Rows from block 3 of a small multi-label audio tagger, named by matrix and row number. Rows with one number within an expert belong to one neuron, the router's apart. Each number is 500 + 40 x the weight over its row's rms, rounded and kept within 0 to 999. All counts start at 0. Numbers have three digits each.
After each expert's rows are labels from the 100 clips, of 14976, where the router gives the expert most weight on average: "responds to" is what is common among them. Only what is clearly more common there than usual is listed. The data: telephone keypad tones over noise or synthetic speech. In brackets: how many of the 100.
# router: router (model.blocks.3.mlp.router.weight, 16x384), inputs 128-255
# up: expert up (model.blocks.3.mlp.up, 16x96x384), inputs 128-255
# down: expert down (model.blocks.3.mlp.down, 16x384x96, transposed), outputs 128-255

# expert 5
router.5:481488535511483487430456518501538461450467516515577487496520582379470496497477494493506471518458498517579473470498520468566491507512513533492537471482441506481565502514497524563470528546504470431474506510610435440500526508497536459551444584498514503497476529532430461419466478451544527493478527580473524489538540448525507487445444523554494488458445472529531516503496483595611383542534
up.9:589521476516563540510531460473531482556470448525500534499535421479514480592524488488531489469546510423454479455568558524408497500492601550484492528583522463499473482507482489511530448439463439502511525628514552507458535463532468552478520503518459523490533497525500525522531508559508522502505455470547480540434536511487514436526534506427520506478501576515518491467495521490462500519542
down.9:396573451492507462527492483493486473532555475474476458477447499490464461564575511486510555520471508458475493446527444507457563452522507544442481475582499584546507575450470529485522460441456490489422457543522565409527508461549438508519474528536487548506505487485446482423524505486476477522466442509482476484446541500437406434508494436413488489485506530511469528479481512487498491577477
up.10:471481452551500553541488522495496456560548457532500499522529511540506458496543413484494506483475495514546506510509516537457494512500521495448464537464461444506539597463429537448504538404493530549383465518488482437533496501451509546427481516455539503472511509399571487526517490527527469519608469484588492530492455521492535511549436495449532433530400498512507507516494500510516573479556
down.10:535475459524500508587592480448458474553493461531495518539537543533500501504513440486429509529519462513482479525586513504505470474445409474553451462503502489507503494466491438467474520470483451562528509491424499494555499483522441529519542436468447487417492557476571500519573419504510500464479517550536514499501442494504502558511383491533514557447507440468485405564556580446438523470468
up.11:498559572477502536426544568467518503413452499469501496510498519489452460479517534530458502473506527549477522466504568511497472478461552480513570508426565550457482536527496515497451482594394509449485531483496528542576552524592559514491466455506514493540469556506393482467522518435555527496476517459539490476464551481479511503489580518516495541497582621509500535554495424424551452425461
down.11:421494487479502518468461531556550507497575511533498517512541506510484496596575498452495484505483523514503499483514484464443613470504423541376467454564466506582525535444519508491499461481495447452402405578506544418565516496540480509543492492544477531502473479520454509467443515479422488534449471515542496485532521503495488516563550478383512478483447498524563563425501543511502487597474
up.12:570462470416450529447545498444565515535580548487500482537447441500473493544495430524549509502526496550413508490501513543474561473577555537534484477532576581542495471546551558510498475554545533610515538531398499534537431462512489529429561469530467508524536448526540607495494555528509503474527500451566480496507490502514493460579533475443476514538587527433504466567534509433481505543429
down.12:445547491529468552476486499465482445540484451528468482470528500507450495561500499524487509516412431469456471458501493496419544487510540512523515547584502567548451524443517510520504473482507457540528464536576516469583443546558501453489498492534429524438460530427510432454474502475463500433541509515442488528473464490514457479503502441470498500497549525478571492521539542473565502533454
up.13:552443514479511560452459585566494487465578498515543499548487462544474483514475562471535553508530489460495521522548574484452497522557593541562474537488504506427474495543518567459403499528486529459518560509580478422515528490513535540467485457486512486506442442478502454486460468436479480536587431424472548475431519573476512449532485519510522504536522566446539536494468454490503489491407
down.13:416521479542450525520469472535467437563493481518532495515534474514465531545518522521511490466415423525511480472492506524408518463531491514497468526561465542530486507435563506534488486452511476490494479536492493452552478557572481424513500517512453612536500507448472446483472524474473508474525501516456527535518521504491445486462516456491478465519496502510531485498525562526539521536468
up.14:565466501510525527433507491421539557533461505468458557476511467462556444509515408529479537499461542563490493467550563571520541522517594526545486502525499591575520468508427512459485486515531455585553514538518505542545477487515501551451533492508534516558557477516447581553510470559531530448570465497529508470473418478523480492507449498451506547474520599536531531482441556483550428500493
down.14:481569480522470519519471479512491434537509440578557566425470526497537502546497607576479513509535489578549475503515516495519518560479474463454537538516493593484509536484472481493456456549573446484475521525609577452511493418567512437495430484543450496464493559459462577525495527449460533479551542507447565529566534472532481551470533437427467507537552527502529557530447490537439498563412
responds to: key "B" (84); key "C" (77); reverberation (73); first key: B (25)

# expert 12
router.12:508543501513519410518516464467470540545468469536487535496508528424551499529499498514474479499449478511471537483486588550457458507504485528567436500490590571555478513580514501526509521544495494501537524490500550587501485466502504446513548486529465442536523480484498502477481434477454465489473506646401468463448498530486512468511524478515590467475580465514560473493537514417430485476485
up.9:511469477443582499491458529548515504505539506490502461527473509599474493492512525514529536475517545487496558533465505436539563473554489502408481480513467474473566490480608534528459521506470434445483502532454540461536523495479453530550542487445491533477540450566540453485470478488458535475414546458573518512425570508440486536622567563457446486456501546500442570508500542439514541522545
down.9:536469520427487519532477484470586454525540469504497519507468463433533482519508516542524521474574497502505522501523486511542500518452520549571506496565546550562468465449517476503540487542516469558546538489505439471486569482501490570460510487543469504436559550526463608532581451463545496423478601469473495506504495481491496506490544500430562586500546451461522545533542514553439512542359
up.10:424446541543539430542450492531502511523508502550492513496466343576525558445522491517504489446513479472485498477448453487492535536540500522480535511517535485525481446519531473544484511408538496535461558511448497515547465555501474569483466528476583479499533486555513491560490546542522509457471484474468515540486516474493456509571451494470520503478481507524526517480449522497529544467521
down.10:554518474528437495493440428482542452461432471505518506528497500515503473483416557550498540470439406522513528543490530492511440506525525447554569541460517502454509486508460505510431481505510604526613564457541521570488471554472518453462499542502507483466461498458562460523458562507513528449560510498476517557537457492530549531514516516534515468554521480489505436500450506508560465464533
up.11:444548521561521578489499457505469556506513436446547484505531465535497481473480553441435479506496488468494525540462468505520537416566540490525469460531513480458500417540466524507493463491501448526543554580496511488480525457568484578522544486530486496483509454509502444552425473577517564470583480489497465576495495520455483467438497538442511514502461523477494500471465535506549455569498
down.11:573530492545527517524579441488468444529550401526522462560508481483478499526462558461430503441558481519524482447520507441500539501466539525495496514407580512540470506492484460573451480522512468483466521507526525544491559482515477518459506454545468525460509573489556515504468490584543492472482574531533520465496449461537512513524451532481500531513517562510603476468433513482502605524434
up.12:528477494390519535472489563505469476522556498550486528486522532624521526566553501492506502511512490516522411430511499488486501474486490500566425518499435489493487550531591483508483472521559488503483545505462501437566442506454541546413492503517466455551498475494519505498441532464523477503472485412514519487478506495503437456533467501482511540489472552538499470515547493510493448541511
down.12:427510490537507466480471494504492465456492497453422439514494499489411452536496551525511510476461453437450580433556456448571479444548521507483531517476526540487505548480488467466457531430448478454455522540525547473569462541535479498536486494536510549494491511486502455458422509529485447517514470527402466479464527494441431429528495442469511393491509489466457515473420482481537469517531
up.13:469527494523508517503566474424579522522472496543528441496502500649532600530511541552499509453550473510452453450563502511471580483444523507537436436549512489536498466484474485549490549482548477500528498545466487509513493420492431473490503439530478541561475452490494489487521475539408547523503431478577459448516465439506475462512563537474522509424461547441434500518555530494437462505508
down.13:480523499537514476445434503430496501513487408482455472501490585468433426579496496502521520508462436464472515454571463526492542468532542506473479509515508510541445522461466507437461508484488506551484516494608570478546446542581467479498475511575487457420442508507538466493477445516507415413502512488534477507452484514447443431470467468447516480512520485491450503455447481516532454539490
up.14:483510509398478573545532551454490471510480491538505517475532559550507530501525492506515470508506514487475472504443543497476500470554514464493559549494491509433477491500568540498475488521467528489472549538542408500565506502458522470463438455544567460466418551549533503453425576476474558511477501442553517533466524469423511520474527475449491557464417590444541458514504473503511535553535
down.14:420581431526529463451452473453470470489459520474500465499491559493445461540515458506475496464412473476492539474505478491497506479572464535430516544512452494507489558467515514465482497459493498476442502515558669485602476562563479466513492524547494494511464535500525453500448523558494473534507461538459511490490468488468430466419444457503468433494476519479441532486448449478540472507600
responds to: key "5" (89); key "4" (74); reverberation (67); last key: 5 (26)

# expert 8
router.8:477501461565503545602471511490537443517532506545491550485455472529502519496542498460488470503523575460488570452504537462529511518506567469514438505513569421471499507492428490436403438480495496466483463468579453412544492457440486463542483486477456467534442470511582432442532535467448533545534485491411561452448504479506584474503509457500470467450504499531470473488600509448466497480453
up.0:560455505502513449429525520453474504450537493495495443505427434452451507489485527571500493492469519523500494517531512467457545424549498484453512465492455548537552580542504521464493503517567541498450562507469530501472496496462417548473469441509519417521533451530472538530525491525523530549501476508582517486470520463444453538497478439391565570545531508476524499424493501512548514519464
down.0:456525477500569533506424496540455494491565521496427442463499499530485532594549542469488463492538512446428499398540410483458567486479501503421460490517517494586519530472497465479496462504484549468437444554504470487481542485549482503498435510484523509522451466508523542443546576472491475558476531497496429522429520448463425488533586460395516463523508522524500589422497480488520525539464
up.1:515456509512486517496469506436489475555521425477465536537517489437517497508581513532448589477542458463482504542554493498607485456592436510485447471526448525569576487432429575503527525455458445575533541530474507442527431440510510488582494577498443486479505481487489555487502478499475496437510537562487505487509522473493500519544552525477488482445547485480544522489518538481472487534461
down.1:490502510472481452477580490458506521431531557476491495543488539502493531474466510459476502492490490456486552519450504425525499513509524475516453514448515544460489427510534444574503534465458473506538508555491532540502510476431474585569592483489498519463501498463559468464446465491539483516502447481542461515491427434503439481486487511522454461439512406463472461500461497515504600474483
up.2:455540506490497505470519565551452498445529527453517521482540487477527485497481530492543508509515548523561468558475522547471476541520464495453536548443467486435543499523542435479432425580509570480537430494531490529510522512520597456550489548479612465515448544497506460457450515461532482511456506480522495467488484461507545553527558499508498429488532473506499483522526449467523546447493
down.2:498485482448502453494535549472498502493513573464526502506485461447466501494523447502476513555513558510534550508522488499546465457517544574481513476554460500511524431462465492467525491471435420478475481512535537481538532489464481594455552558538513501461522530486453520482527472479526443487492496460570495460496490518491444428491479464505532518464562537454510549521493490520481538525468
up.3:445473534545447520514499528483468488542570515505537524493511430525467533499513563472492509578504550469559512456475475511535477495533528475497509477512446478511503422461493501551505465456494461490532468498435433450481477463556491494554482431458478415490451435478515454483444511428603477498505457534535495492458551490523551460491478503488453445529472537481439489510472480504536471506517
down.3:455537466525545525457411436560569464506520481464438474524513493470532529536531512476547410455543503469459504486537495498462535522467489495436492569442463508577440562458431454547451464506513560512425440495591526522434523523548453442582420476560501517539509502499499511501503519525551464573443507547528485546461400402501517527523580487468459473448526512515460494453442458494533467455553
up.4:500488495530474508472549435446591522501477531552449473489508468393532554425468461541500495498506461531525508454544503468510501521503559464506511494452534503488581517479497491518551553523501498480543520487499506533577451496563529486454489526520521440483490476538506523449504510485456486553497493519532428474514465454556453500485493529520556463483471513423524460570500482509491509572506
down.4:487456479538560510503511481507473471539511522559535519476522474511567488539553501522491420456580498536514433528515488475464540566593496533480533518487554537541503511519592513596483388531559531477474499501464452486498469599587509479481452458385483476568447509547498535519471558510492519548494544507507525508506582465506556573454474514423503488502461458495539535493534402566527530491523
up.5:515432504471478482463594517433507521492438580590393555490556540463505497427542412494494570402450511508567427548492573538511481493483546446496469495484505590488561542516536473454579488516480529491531492490505486522463515491475516466480502481508594481553481395572503487433485567483479495514491484466575529508498453431506530519433417471510522478500545503485553439485478493440555437471488
down.5:526448489442463518410534512403577559435547547522464500533561470509504503486493439460503545568467492503473545528499464546516559480502596506469467516566547455501523441497508499512540488504436485562527483523503425463478513484466467602510578525562442510454460487406460497484508489508451471481507451457519428496533436542502508511481563510506549475445458549441434462461518512592493447490488
responds to: thin (high-pass) (77); rumble (76); number of keys: 2 (31)

# expert 6
router.6:555386461428483475482452503523467525563554551499494523597454417435492525452494478501494554488534506499535500525546479545466552518459571509472491461505594494568518499491503446513533539484492560575484491553518449560508522436533517527550568470387549488468555494474544542527501458581454494472475535573500512562489520522517505509561536507485484450519541468467539550470483555508511524478510
up.0:485521484517535575470416505542520533554555469481475526488547473433506475485541497506562447559490504526567493521544467514507553519490519545501522504536507444553474458473481479506474508450491499481513497547507532468575471538492473541485517525512505544510587589462510463571497492535532498433498528459478521560549498584485437516521557529468507507491424573515431489511505582483551531554589
down.0:577498489526434459535423459566532460514477479496535522473430541468533514406458561542557535476510508536518503521563492515549428493534553464578562531458483526436505488533484528470475514549540548476558572450540502558456496471482516461509489531492487485508501451445521579513464469554539579493578519490448525525492504513489521498523540506518506505540496538541440513552462452503508500422507
up.1:516475499502445554455490475492560548504532539482486530481528559543519486402480480486552498522481607523509489542488521570497492517483464527492474450472438508505546437532339488516531441471484526491529529522471432540507496505458523486525503482565471524478497497487448459474485495499538458456489454525444507487448545501474518571465498525512525468398553495526475517488532493511555389506454
down.1:501588418426494486537464405512565463549491468542557493423506505490511504562521558533487495496507456516520477471560498500458576517498547495452491470538485511522469473465521484559499514536572532480465492539550490450466564425579449453524410488605399483499448539409452512544530488471532502476537513568500536519509475484522501550466530481480520512520505500505448601477483496517479506501468
up.2:483473515567413468544543451511462534535523524493511473503528446527507475477502606484440531556521516459492494539486548529461453507512457448482500492432531558520557542553437453497554496488526525527512499468502512525442501488527453409502493423479492504492426465510522519451525530491452485587504476448531490468525562443520466543502457465498498439537512456472527454476498435497450531484443
down.2:459529576496515544451543567474464519379505593489423516521601451430433478519500490529501456569458439464465586500543555464498470549496519515511521585473548542466506489553490509474468512466411516503524488465549594571552423597423557550480565498486578514518434484483494434452489507489476525533444475519531462477525407430572495437438512570503453449486469441471572443474453485504522462497551
up.3:542537499450467544556465511518469462522505536521449487424511482540474463510523499534520412472504524572512559526464521513557505501480425481536535449504469499545519561497551503487450398565544553461520450514468414498461484481493508438484500483519544576508499495469447516480527545446439475479552502433469502478453526485471512557473539523510461528516496537532509533532582516459504467474472
down.3:481511420563524498513498466489494472500495520531470462496544390526477479580520550543501535445530489457460537449533462497517517484533507520455491458479484501541467517465572458569456508469492575508445494509462467489499488571574441445552442461453543480515444538491548489495450574530538470566555496490520481443463538552460477487546435452445522396472483540524516526454465453500567462523558
up.4:504463459412519409458516550481459550531483514498489511546446399545503516493521484491548527454478527535558445476457565532505532514521504566512488494526532449547437464534544516480500542493466470557513469589507498461503526456484569556507523555481492508514525474514540554501483455532496470404482520503435525527488562516479520509547524505526537423515518470451489472519499535514512477509464
down.4:523571477512460549523522461444514414529415459558570577408504526472537459483434528567504493452485430576572483541483571485512439524501500451571554520493481526454528505476527509498552494527580520523622545463481531536537438519520538447476491462567460483474486573486563492533509527497503534451540554494493577539560488483574546509456482463546506511541505510492470465568515492499547499470491
up.5:539486462494471479455450519504523465488540596459490510527559503463530546442522400483534494530471540503521520505518489524492489528576485478459552493518507561546515499472494499512580490558535557471508448442481484552504488592500505448422464466466524581483494555441457525471505463502501449554494464517526489486470550458473490524483424510515527490513545510563504479548541495532519487490473
down.5:491485509531547449455491502482520514498481556436413466519495558505478460482526459487505565545532473423421527552518424502495518484510463593468508494494510533552496515489415464480468493494416510472494523414543634528501537609519487512508439431533500529502504444432442504459522448529561391513473532488495426430475538500448493481475519548478474512484560471523486495463476414477481437520610
responds to: reverberation (84); number of keys: 1 (42)

# expert 13
router.13:504413455506538535461501478471510535482465507500477464515451450405474509511454469559564541539508468520533490519467482469489574486511570517607489516544558469558446472493517495518500515505478467500526534561544468479514524509470525591424501589429437487484521505497503534550485509550516544425487562432555471519538494454466497562484516543457549527506495591519461522557436534465578426537553
up.0:544478469561502451441479455492464531478516577557454474492505456499522578458493495496505512476463510473547517507505522520535518496536532503478533497501513504490563468476460497486534466498504526416488526499506525526472553493503433503467433487500497524489527526548422478488420469564545489511517468485515500501500586493489497559521451494474465497486503453552459503507433502548616435521523
down.0:450516516504546522503488490526445467543502486445609605544490533574500516530562515473504480485487528587613484458497502495444539433496495540472493434526477483552514496442450474478530494512593476505446436466518533479526555515533475499478524463499530521486549505492499527516485471554515443486475532495523546447506517427577427537538538486488492534479472561490517530506480457488503551613530
up.1:513476559515513443461496526615467434467511447501505488451445554568539471435523460546464480560479488552517483499503496454505505485524484536524482481504430512531491517493571556428487550544474449467412504445502577395592471536456487508551448490485454540475540520339427538474553468436524528463510512515476525448513438539504497503491509502523507517541469569553485512535488478513499432547471
down.1:520364516481520471515505560578529539443495555483508522516460507463522494418533429530505516524523546514499556524514516528545410510505500485510476437479523473431540479528502547504487590515478516519535509418465538483485479415443502518479470539463561413495538422518478464534556485470526489532477484511485507478512533525506530506564470507545480503437517474523477426532495437484456411477590
up.2:511532532552503475536507497485524561505474465412491508453557491488425478545516474495479505481484564536525476481507501531473547504369495543518475550475482478502540490470494510475527524481461430556540501531509539489502456519498568495529549524518452504522529451487518506485556467527471527437551427540473474488471489557507539436457440503475422519472504567531454556519523516484445458473454
down.2:490488540553548507494485463568500542530521456451465467516445484496579496445498544460541499516514484473463481541486552526550494460448499532517476481505506445547415503476473532552460493543469485445453550426562454483456531530530439468488483532449509523510539493445441532495544566524567480483426515464523511508531452506490528496489505544475461562506477528620491474486531514464462446482482
up.3:425526574492467496531517497576494455471567515516528499543473539526497506431488521480463403544466509468524474484529512496512442499447476472463505491463503438497497500476444522416508490524553534401490376425517531519492468502494528467524481504475548454529550556472444416513485466509553448511449505562452476463481441470505497434446548499538489555460460442526459495516467471480477505439519
down.3:474506477537485496551398516561485488582447469436479511517471586458482466452521468520523512490451484516494502507566477532490458453486483544547522485535416490531462594444470587469480508571478474515504511406566582486549549562526482464513543530559486536472604491495464497508578468517513427418490497532526509479510492508494509457456475520556494571498482472531438498556445534497508487534573
up.4:424465470515479487558512475435500546504492556552568461514509470504511520538529530479473569530523477504451475500516472600481498547465507462426457515476504425515491517520481462551434508425504542552494462478481488574437426467485531467581538431402523434591481420480567498529520567499472433567491513485505448471524566476507489524578487407526471503470525446506506516452488466514408513464463
down.4:501479520431478486484477513478585509478518459556473473563490487476521583486486446526500550469504456496471505508548513490513444573608477499557533440560508527473564510533548588502499578498481413496494484519466475521555502469507496566470601470479527523470523411564530534517467449507436561445446477532503531521506440485510494534554451549495530500445503440376549480526484523496535495495475
up.5:432511528497522512485545463561493500416542448493470515443508575570520522531425521556481427575520539539515525533468506509477504435460486498479488421527516467539454604472517482427439461565466489408515495506610551499450611505486495510514511478548513522500520519420437492529460520488471552484492496527452430496491546563505505491465521562537521481479462553554512505469512494487474468473487
down.5:554406504481486355604472547494532561507442518436458488558492547478501481407503475501520530464557517507482509531519492543591414492472478487541534439474497504462547506514561508556450528509460514493496538481487510490476492447449506498489484501462499472493550442551448523529511465504516461476451528504498503536515594458492536497477453498547527559487550409437508486550560501460442442481586
responds to: pink noise (59); white noise (41); number of keys: 3 (27)

# expert 9
router.9:487538463459459477522514500530461461440476563532470532449474534517525435428491507497543508482486508484564477514496524542497468511491464488500533537437480540461453467495495475532497480568487599454492459416478473549487534571518518417512430539466544494512439568528480474440462573500530507576412486539550511465506512436509498514423461483523486487467522412557462489541496420478537512475465
up.0:499516503482496450480495546463475531457556523494520515476447540530457478508526423455496546468510521504557498501495498517499475458525445488445549512468488517479542606478435536479523462477482555536433422481553564521515542563537548538503519474546594472519484416485515501546526554442514511502504494440510515534511492511516451517505498495461504503545493537506468522432456492490472536477554
down.0:507505487506480452487478469480545552484449526427462496460457503518510417455442482496492518526517511496487503471591481519457513500508511488489480523474452465462494520531511397530502508426466575536592519470560561519474483565440530507498496488581532518501475509460483426500485464514536456498552474516487453530407508527457530553506522451552461467560520563484524427513478494479505514417569
up.1:496495505503447518578487507564380509540476486494463478484498453499454478482476498453501517507493438462528488497406449577434509531470558481499503609472537461476485546515473439498436468492502547512501451478512446540450501478471494471511512489451496517517515547442434504510559505480516538489447491500521532485525491511489483500526562494541460507566539496520458478523512452477486522489466
down.1:474510498477482471584491563505446505476527567470488511495458506475515535469525430538470422512463519469460553522531483534553468498455545509527512463561554533480495541498605501534413464499475519476543542525506481457517513453474508493484493509418517523482491534479445547456576531444485487483487506467539495501501509528466490516412424474506509554489540488518499487506558529502432441513462
up.2:490504490456524562534530408526526511481476482491547529442508534415459502506551457488482468613471574516473515497502497522473609498481571528462422457572523515545475567546465455500457479519508508458482471528552480518495492443468471479526521431544510434488538510420484491523507539492500501507494538535507442519475473458515518505485507500427471570508493495519498490510428523467428479515506
down.2:462510462497495502452499458470499470475502591454479488513530487477476503484566528501469508525490533486475570497520487446472530511508536516487481521542473499550513533484438506547520455472462530474473436509489483484555512538429453563518561446482504500469460491435543462506465530560528513529547467531558488467483536476480421514551457493494554494494439536479466493506468439502517560486530
up.3:503434500482501588488485533544491488517551485499519503544450400547525516484533434491517593496464475523464532542497517506535529504515531526507508505520567433511480420525513530494444503482441443467526477572465420522514515474501523573476550529515513483483535448516545508510517423545456543448433499494506444512523454543501475459516571496496522451486507591479476506497427550446535571514569
down.3:400478508455482525463514493467552525474486518417473436528534453526460474529548512548526529488415457472483574417462465530517494449498546582511485478576498544546503485485511542503496515469467495501468521472505545459539488503535462511461531563534558493435500471506461456431502532467514452497476464416514489435461497457466402427539556474444464458478540527518495485487463472484527431534525
up.4:501435534521523487479456564487588527476489480492513470454418518441526503533488483491453454458491540537552412425569539511447519479474528554484437505500558560540514579577533421522492600583429528532452463473487501509551519545532536514520457468506499507479490429482477507461481478478529515510524575531416445425486554573483539502547501464478564430534507482524534524558447477481570506494469
down.4:426539505557471477437392489498458414474464440511531488456491579477519402482511534525446504532417481521537502549530514555495440552537534552531574567468513617473506523538487589496524495518522497473499536406493536565513464524520526463491476495552472450542458496448488525485525538541522488490528508484505529462491511444513443415471459552501474522517517477483522527494441419475543475515541
up.5:606447465523579419486470492469561525527574454471509553484469497457522493541500418511537553503505505537529510501470556515538551477487532555550395534553504489540580520466448501441556468444516516505520470518522592478482510512455449589447538508534480514444583458522531506548470482607491512469550471460502469517496451524474521521507516577444496521495444537510441494513535595517503485519605
down.5:507545509592503452499508459493458479539462471388458505450516499479512358468495529518459498550555568497516492468524462520462515503546460568527489573493453575487530598479499475533518447421458581509569554446531578539457452545478484535500454504490490524579485482462440477498512525567555429519520508491487456560424535510454540498483457461521476493529465473573507482537494463499483528436580
responds to: reverberation (100); key "0" (57); key "A" (56); number of keys: 9 (39)

# expert 4
router.4:560451445499531521492465468501484490536518497421508525553490359555523532522601510521460534540435501541476511465546552482506513511548518497508489384565547513536464482540477494547487496497484521529493464475500536499485446513496445540541540485454519469473533485544531547546520531558478542472463492438545507523523441474524423526556591478488533485513541453456479500496466562522514494507517
up.0:551495499487483549461524562489576504419448525498610494484567491468422502527479519444531474501549532469473481505499422418529474464546477439517528537494455543426531517493519547476488478520543552522534549504496463438504514531504439473407459492511523553476471591463554490484486513446540525522542485562524523539569534502519564514489484432508516537455507510444530478538568484491526562582537
down.0:527561450425456488525505490539485556474558549525474451456508440475452578498553532520527542463510504501469484465556451567489534481520474497448480549533528501557522462507495475532520500528469575551420479565506459490432555520560430433485462549492496566461497423544461518458516514457512493526492485527416502518494571516478485522460486461461530431519590563513489507483531528468483412479441
up.1:488535504541432529473526511552421463485499546441522477516562548502463502476400553525505465464533568457499544492507493467473408504488473442467526498458439451443558532514488533479525503528558492447521429491470476438404566507469544441490460515544465537476431542473468418446440502472487501552512430517432548506582509514545545559431495476557481458463470508507475484523533474447511499571451
down.1:492530487499453576468547460568470505451551572567547533435583457514549515468535532533543483441523480546552523540482534514453515554525515460444450474492518493497467464493548518559554456545543540567511467507442475558516507526523528440553529489479482527503502523497557491538465550510501546544538477430483548513538551468560530558559491532557478463447466518548508474493470497476523497478524
up.2:546533528433508492537583525475568516490433482533476496437525525401540491470422496460455478517485521512419492458468535467471497481566469546514501444463546532446533529553521417570491557500498497486499515511473532433464526480451526453392466474526475419479489498520469539425510470459438413571570483580466513502520557528486511459515416506465525473486413561470571475518554484441495456506477
down.2:487529463491468498480510418606536448510503493564509575409522470526516496514489536502538501470541498543511496481481558492485532561501505515434469465471487467530471452469507448502584487505543479525485484510489557498469518515558527462525497581529438543483487480488451536516492482525513525529568508491465553502573585574561507497509483455528431476462399534516458560498447527540490473496464
up.3:474549463467445562473505558493439419486494480486475520463533508484488496475530459534456476459493525488543494509412491484593462536616352424531537537508453530491474575485559530512461512597468498523441489537447459534501500507439550515457487516443516454484497585515492527519490510482525549527527550483555520533500497512497539519489502484476395550515485609497553500413516469557599547537407
down.3:506549439557476498482441432503505470565463425463538473452564575476519534500479481476502500584451438528525489489497496498498490467468477509539477519486485509565456551408501438558546500540556456463513476449517497534487569572542460464510456422478440567460482454499532561493484466578497471448522544503581519488452443584494511561441461499492511544473479582503437510498544492456568544476473
up.4:507581509463465422513550529456497465486527512477475482511487643518450527510456461528463524578489523530507503546570427545489475529432437473467502504449412477495486607474548512493510539519432530559497572514554544515486478512478551466512452412552507483520498416441471500459525451444467537522549521490459510539523578451473525420500452453509440472574451488503479473514499487496465551504466
down.4:522491483458459500495466501597494470465523553542515500461487488514526532514550561560591515421513469499492534498479507550542511584564572467506563526580450532489447487564534605534507482488477544523529506543522490520504513443477534499468523577444527480481535425471510532498471624473487608473479521470395538609535567474522500521455509496481453477543522474423521584527509509525510461505450
up.5:490455515442523529491483583506468454527469522504522484530430417524508498470537504451527445452522550454547490471474606507503474514542477508466442460499487553496476486451524491508538514545535461458462452486448416432517495475514553489486485475494492500523439531509514483447430483463531515491519490481507563424524560526564534526553456451535485502416436453514494488574533484516509459560470
down.5:516498516463504480516493514416538527514429513515521525529500538500514483482430426509521464516479466517519550526464528494579408543504492523557522542517454585431489560533492524435484553518522468477614544487570522529544461483448574534454547476545481460521530526510483517492546497480498525458473531495500541496518527483522509481470516475544487552469556419448522548567498464523548497500496
responds to: number of keys: 1 (73)

# expert 15
router.15:545534425492464517521480492419518456527514503514575497501504552522483504482533509494428509512514557527462542501472451508480502474503491496504508479498459523548437587482491469523467498492495604560489490476475521513541456500508425516493485459468519515529509484517558563582540480552547524570568519493653484578538457551527522496477489457456522511520504621425423493473568485512465601534508
up.0:495467491488512533506463481551443534518515469533480506522457463574522485477537521504524468528482558491536530486516464400460501471551480525484509483518485485522563356528474532397467464536533477464521439413560505463497511592464477511472479571519491529492493582470505513514535485504468549484441459619420495460501442481523461520405511562484641504465497515511420518534482505492492511531476
down.0:489499534595478495535485482552477531552445470429457468465508579516473437483425602483496497511495480448451507425484450480552422391439475493547514523454466483443515544492515445460500506472452485509558558441484544541468452536527508451473505437502473539540506485511481528440561512566536432468501535539511437475446427533435447436452494426544532488498448504546477473492482519500510463424518
up.1:572500401488535501459469484484540502522548460589460508545455541396539523477526443488442473420529507484538480518498565494481467474478467504474565485509507472487569440504420469486506545536465510499509494491489541469444470612465494516382471560564459476485505559547520563481535548563459471502547493591463508508498468507457523498495553473444477537473494493520455418523471485533565505474465
down.1:466525487549494537454516476540481409509459413490470458505414437584462506530481553470469485425488425464483477460487462461493494493486563415517490526436554541531435469468488466478521503475475486480500468456424471500499453515556479448476420445446515486480435473488572461489433519520465494471512486530533494479474502409453466476530550447471592496501532558467500449491459437400577515496513
up.2:491475480435505488476542494503453510486507570539454483462511389514511543522441456495470505498438461534523463571498473492513524470529471507465547457489570468519559437562469495451497358534535561491478581496496471509487485557503475495477431600458590509521492468487508544475485558509496503511423478487498513492436476446512457559478456522463478536451552470510519489436446486535581509454434
down.2:515476480474526461546504501458505571551509553559487510537508402481527520474557454486535525494582578532508364500506525554419521505535482487451429463568520460507480451560534495499516427545490515525450455534494509453455511478534511505486483524524483528525589527487448519538527466493518492512457497494479550538518539488520546543481459478515478512527535503562509517521568521519386490540520
up.3:457559467540551517543491482499472548489477507553532539548463478496557511495519547523482543491438555535475498547410434495452561454522410485521440495547534445514469438498608521511450480480540462444515472506488471438576421524551472469512507469509516550490481537539494471486505519423485531522512447506455578480521543521424463534482474448493509496501537483491562538569447534493506465469529
down.3:524410505447476480552480504528490501566532523540436457549502390564476499513498491528500488469569570463437429449520473546451516539470446457467442423532510472474513455560492502518529498472467568596510503555456420473401468439478582510571480540470480493515527506503448540492499450478464554508501517549482477547471547482465487472547535433516502476555578592520511530509587511538439513471477
up.4:529515495523437431580485562466480439523486501504441497480512513501491528580515462542523496452494502514435480501478488563505531418495555509486485465505486533508544498472488447471466533505457571509466578499511601466482503498508514458510518594513463554484471413455492561423559535515446521525540478548442520463513463472483467519481487497510513469558572405543487508508566516485481507449451
down.4:530450532504572514438490516486472526496548559494484497559498466525507458508562467446437459469579623497467491511481506460520543536470453562442467487461495439549499509504512490517455455508446531495466476481508463455522480496390457565518505541534528435532472509514520501486473561537498467553498493510563522493505483510506529479534506516520455539526443516566530505468519465495484573467538
up.5:387580566506467416473530585552453489443535504459477480471514482473512480426518532514531483515467515559555456483508505512537487490489507511518518472459491505470544528425509453423436466551443508542498481484557537493459475527492546476528527493474531489539456469490489465472507585435530482493530514497462502447505487497512490526498480488520505453471555373458537520531487472471508462479466
down.5:465485490468495435495523490555467491495468469557548554508467495495570513437466505492552540514545504549557456577470571438530426558532465465508544532433467458472526497485582529543555464505528419441501505456483521475495491528494486472460483513534437464492525590553488500599503454518502566471516468479445545471522519557546565515501412502514509507429556408496536475553470469528488530516527
responds to: white noise (72); thin (high-pass) (55); number of keys: 1 (53)